A small image captioner, trained from scratch.
Model: encoder norm batchnorm, decoder layers 12, decoder activation gelu_tanh.
Rows from block 6 of the image encoder of a small image captioner, named by matrix and row number. Rows with one number belong to one channel. Each number is 128 + 32 x the weight over its row's rms, rounded and kept within 0 to 255. All counts start at 0. Numbers have three digits each. After the name is the row's rms in percent of the matrix's.
Before each channel's rows are labels from the 100 images, of 14976, where the channel reaches its highest value: "colour at peak" is the nearest of a few named colours to the mean colour under the peak. Only what is clearly more common there than usual is listed. The data: small renderings of single solids in any pose.
# r30: branch 2 reduce pointwise conv (encoder.blocks.6.r3.0.weight, 48x192x1x1), inputs 0-95
# b30: branch 2 3x3 conv (encoder.blocks.6.b3.0.weight, 72x48x3x3, transposed, each kernel summed), outputs 0-71

colour at peak: brown
r30.17 103:081089090047098074113089083103125112158171149116101194139004118136091092107027147177143105129169072095073098183108126122204101149126135145113113118089113143123164134105127139159124124097124131121077135113171149154120123127092118131132123103146138166106162203154101126133108141082066091092
b30.17 122:100121101128108104109110122101115107092082139100154107111129097087134094100139118083163098134150156133098101150151096088049162088101105159174070122089054090219120120122076158147176121140066077128109122137142118131107

colour at peak: black
r30.31 099:140086112106129115150119081136085112159160127119140205143096114127121151226064115091133119099119109120097130159138123126150085138080116144111101097069132189095209136092143149152123110154058131127055095107144168138124113167125181117099161157093098212111163105163156180117006117138083050075
b30.31 122:108127130191104100075069076138118096111108146145093141147118042119147100097125114123167137142133161095109132166148093136116175175111125131068125070135092148181098103180073101131077095127090069148103132137117116114075

colour at peak: black
r30.45 108:117119129113136120096119138152105137182144111122113155102130116126111136119088157094100164149120136120144117149161126104117088147082116101111118084137120172109172146159142092238157124123138127104103111091165117108110135169095143102150122128131061110089114213142114162141184109115055105139
b30.45 093:117105162129173094157135108133115190145107082144149140139098158105078117088103200088130122127133097142165236143132141141100087104135115144088140108089069122139085083100099115120150099155180086128145144107076108177092

colour at peak: brown
r30.14 096:118132132098127118144114088091154110111177131209095234095071138133117133136110111079129133094170119117096126143110170174191142181107109135120115099088152113094126123086073088050122101132107132138116158187125123157089134091103093051141122116108200092128076151112102107127104055050043059098
b30.14 107:125091129084086136065132144065125091137096110132110143098107119080148158094142164092079088155143112144111093128105107086127105041159087095143135128095121124168133117120104162149150119118110241156152121127123104055130

colour at peak: orange
r30.7 094:225159168195151140134131148155174090153188136102103129124214136147153122090194140131135159120155115196139116166168173172129179079123139140185170122116156109108085114048111138065107088110095061113150090121080061169138123129116083119107166086116179142133101179053127121094150113154217093164
b30.7 095:123111097161096168172107081068102116138137116095080124150107122126105100149129083083064121141106073145080185081110098125119125147172118133098136141158168149033142118167133120151073141153184108080145111146141119070133

colour at peak: orange
r30.30 100:149193202128125097147153053158140154129102138113158126129184123128152114076146203125147157118095143157165169082155129184065116084138153164126114027152108118136091119111141135148139139124075180142080119159119128084108167157076177093209099059128155130120162148163130148118057122105132067064
b30.30 083:133100078157164160112119122107146113141089117125083116092184123099086129097159097116170090113064084134059160087051107162140145087116149117094129099175113101102074136176133148062143109147162134074152096102148104122140

colour at peak: green
r30.36 091:122103174189143175137108096127126116143125107031106136156142189103168152092167114091127174091146164155139123191112182150167180088104130186168171174090115132083110098071098104099090076117098132150153096094188198163148128175121152080136118090090126111122097112083158146125121130113146126160
b30.36 084:147094159086133110156140098103136137118117090112157151134105171150143146181073139143111165147084135126154197041109078115169113130153108152118185122124117199105148177151198109132111119110166177084106103121110115084175

colour at peak: black
r30.23 107:108102141112110107154130134094119130121097155159054145125129128136110186133114118172112179128142140134112119158113093118167122129109170146165131181124043095166124131138120087137109140152193090150118130165156139128099081066086218094142089135122100089116114133113162085103121104123078160159
b30.23 095:116152129076132078078162125114133188123128118120162170140144173080106072142076125147084158137103114149129141103131090135158134098135088128108166164130113123074165141117165184185155186144124172132071104175188173157096

colour at peak: black
r30.2 103:105084136088158171112139211163112178153113074145162149126122130159162133184097155095166090148099127108125131229109087098116126116080156143110120105095101156122127178149121036143172172129226172163072122130145121170128130106100108122168122125113073202156193176156091145087100123150046134125
b30.2 089:126146085119155061140124071139162071102159181111122066147142180106055095143099105100149122090090145112117172155135129121101132122113130113072117063156112138135113099110039088092154128137137092122121133083088163093134

colour at peak: brown
r30.43 102:140130107096116087117064110128123122107159093110124096111113117103108112050122194087113104156129138115101130088053103137148122066092131108102105113114117169139142066119239114074106095162137123126152169141100105112174162096147145170096137141091180068102126102134100123125235076185149072137
b30.43 106:153118103190077120110101198133118161107131090107109126086089148086133053122102168104149102099135146147144131162125180147101128129134159135151165143129101069160132128080149164177135077129197163098073107126114203129143

colour at peak: black
r30.10 106:104123108097128095094115126147105036120164108124205165062124138113106056146137078126113103132120112106108109106121137134182099188089147116129139173057081121120171152088106149074139111072135085129109121129123130111088110123129117141114156101085219155232111149112044048132077141118195083144
b30.10 097:064128127117157145127125145147089072131154102150095208101102103096137143135100090088118106145114127158133131127144108110129094079145088116082126158156073126175070137144163130097066077098114163102107133118097126019114

colour at peak: orange
r30.0 100:154167162183135123131108127140170122118068114108073067140171128150162148100217162189123137121092171171104155071167194199096192113117122146151121170201141089154142136141137103166090126121178076154114188150041139098086128081125104082091132089134155140119162129135154126088176159154231208205
b30.0 108:162133093162137148129110196145119086139108122104094125076174099094092089068098141162169094063119146120092140136131145102084136094124139163121118130133145103074124118129194138137114127135239105079107072134157096126102

colour at peak: yellow
r30.12 100:145172130196125153135138128200149091139141148052117118128155119099133117079236140141148150149178135156172100200156162122084130089103149166128120158100128136094101161109120138101175074155052056097107101089120122136104099063107119166120116112094110107120053096115153149109105170123167155085
b30.12 110:155119117146115118164124164055121133123162190074085071131157155147047063109115147090115067107138101097145114127103079069139105134122133132143072116118115108129046145118102118109090143139116061115133123151110117176123

colour at peak: green
r30.1 098:085150156116140185130123180099082108105162073065123146123155153127162086112184135116147152108109130133127064154133149152159102092048130168152137183150108108195114059121110126094034105148076123100165154183070090119103110109099148113068180155097119080225080095122090116091104097112130112101
b30.1 098:161068133080132080147126118072090142121158089128096089124128208154130112135125102106064141136115107153167117094136093087133144115122116154134087093082138132021079120179132151105150108127091176121128110153107131097186

colour at peak: pink
r30.20 097:073167116088153074114141079109153143098125172126071117140101088171133101114087175191166113121094107100136083088136091187090137150093119150056127135089223131083109112095141115087096130115064062094140151122125088095122120105121125136083124166139127110094128114074037119159133092132110107132
b30.20 096:103118102082117125120161140099163146117104094139138153111116096120080117111190119162057092132117123118101085147150167107155069117100130135131092111113149078126152073129062140051161139114082101107199153074119135200131

colour at peak: black
r30.21 089:119131119123148136144123150075149120088153100165083211148111130078131092117125158056102124104155116127106159135106170139185134124103137157115105031135157119106181075047066111132103116173171091110105150106090084120079233078134100130098114117076129042161163123109150087111193115117069161061
b30.21 090:118070129138088141120143164099114149146141113123119172131083104114128136098128163114076119145132105209199114092116104098158125123149106131145114126150154125096128125198213153123105043110114202118102088113108150069162

colour at peak: orange
r30.24 095:201071123138113158146162168143116102147147104123135044098150143163174082120154149124112099111110156137178176188132155140100136059059151132176126125129068136116089136051100103118177076156138138122118087155158128193118203148105129143121144141130080071148054131149129130121117100170195087054
b30.24 085:105136092090071130106102126125135130148139105157147092107085168085109201115136123121083166128107073166203168112133158140109077127171108100096204167080142133102159123110184177077122139160134128138115112093084115088138

colour at peak: white
r30.35 096:117190155105160144069160143205140112128136112153168054114180217120141092127066183173144164151156118154158136092197149113130106108150158199041111080149147145127098129096099078126183168147103114176120118110096112155161160099121121203126103165090053140124109144129159123118121150126107170121
b30.35 065:095097114125103153098100147117080103113127087120129098091232153143122133134102160069088063111112125113109070132093088087128080140097130108130085132122082146118078128146147132087144118141086134045162151116177094159113

colour at peak: brown
r30.5 101:075090144128111156146129096131097138127159109163155230137088120083110126223069099070127182135095117153136107164090092161175134218088135119105125086085109158105180169091152116029158101140075117128070135150103118136097084126156082118136124095125126120046090093146123122132121100151080121000
b30.5 115:129116146107127096052121122105147066089098152125075165122138092089165112098078193118093084136158072090050102164126103128107095148136081144101127127130138149113092110079122077082127150114093069105130093123165119104138

colour at peak: green
r30.39 099:141154148160171158156131132090125097094121092121163121140207163094146120103112205053135085143150154151171120127105161136215098115123142132111171097230086113152116116111080084147024131134097142099099123132104114124097158094100161109115103103149064077124095079114175147117120105059039071124
b30.39 097:182104147085127106093122122102082119171124072131155086137128205130109160125114108110088111166142147178134188102075080103132099103117125137175141039127149076081085142152153151124140079120072161108118082126104133117129

colour at peak: orange
r30.25 102:202167147162135146143152109108135180142116092153127103184192099118134161139139146084113136134183145148196159115124144137087138075092166122079122056152192089107082135166053134167121059155132174123102151129093081127103133177127114168145103122130039085114145114071179142139103149093070086116
b30.25 077:103140108089099106155148168166157084156101137131129048177120220129062205117170109103142101126101099117138087131079123097082079143091146114112141144136112114121109165129071063107146162124089136094109116136141143123147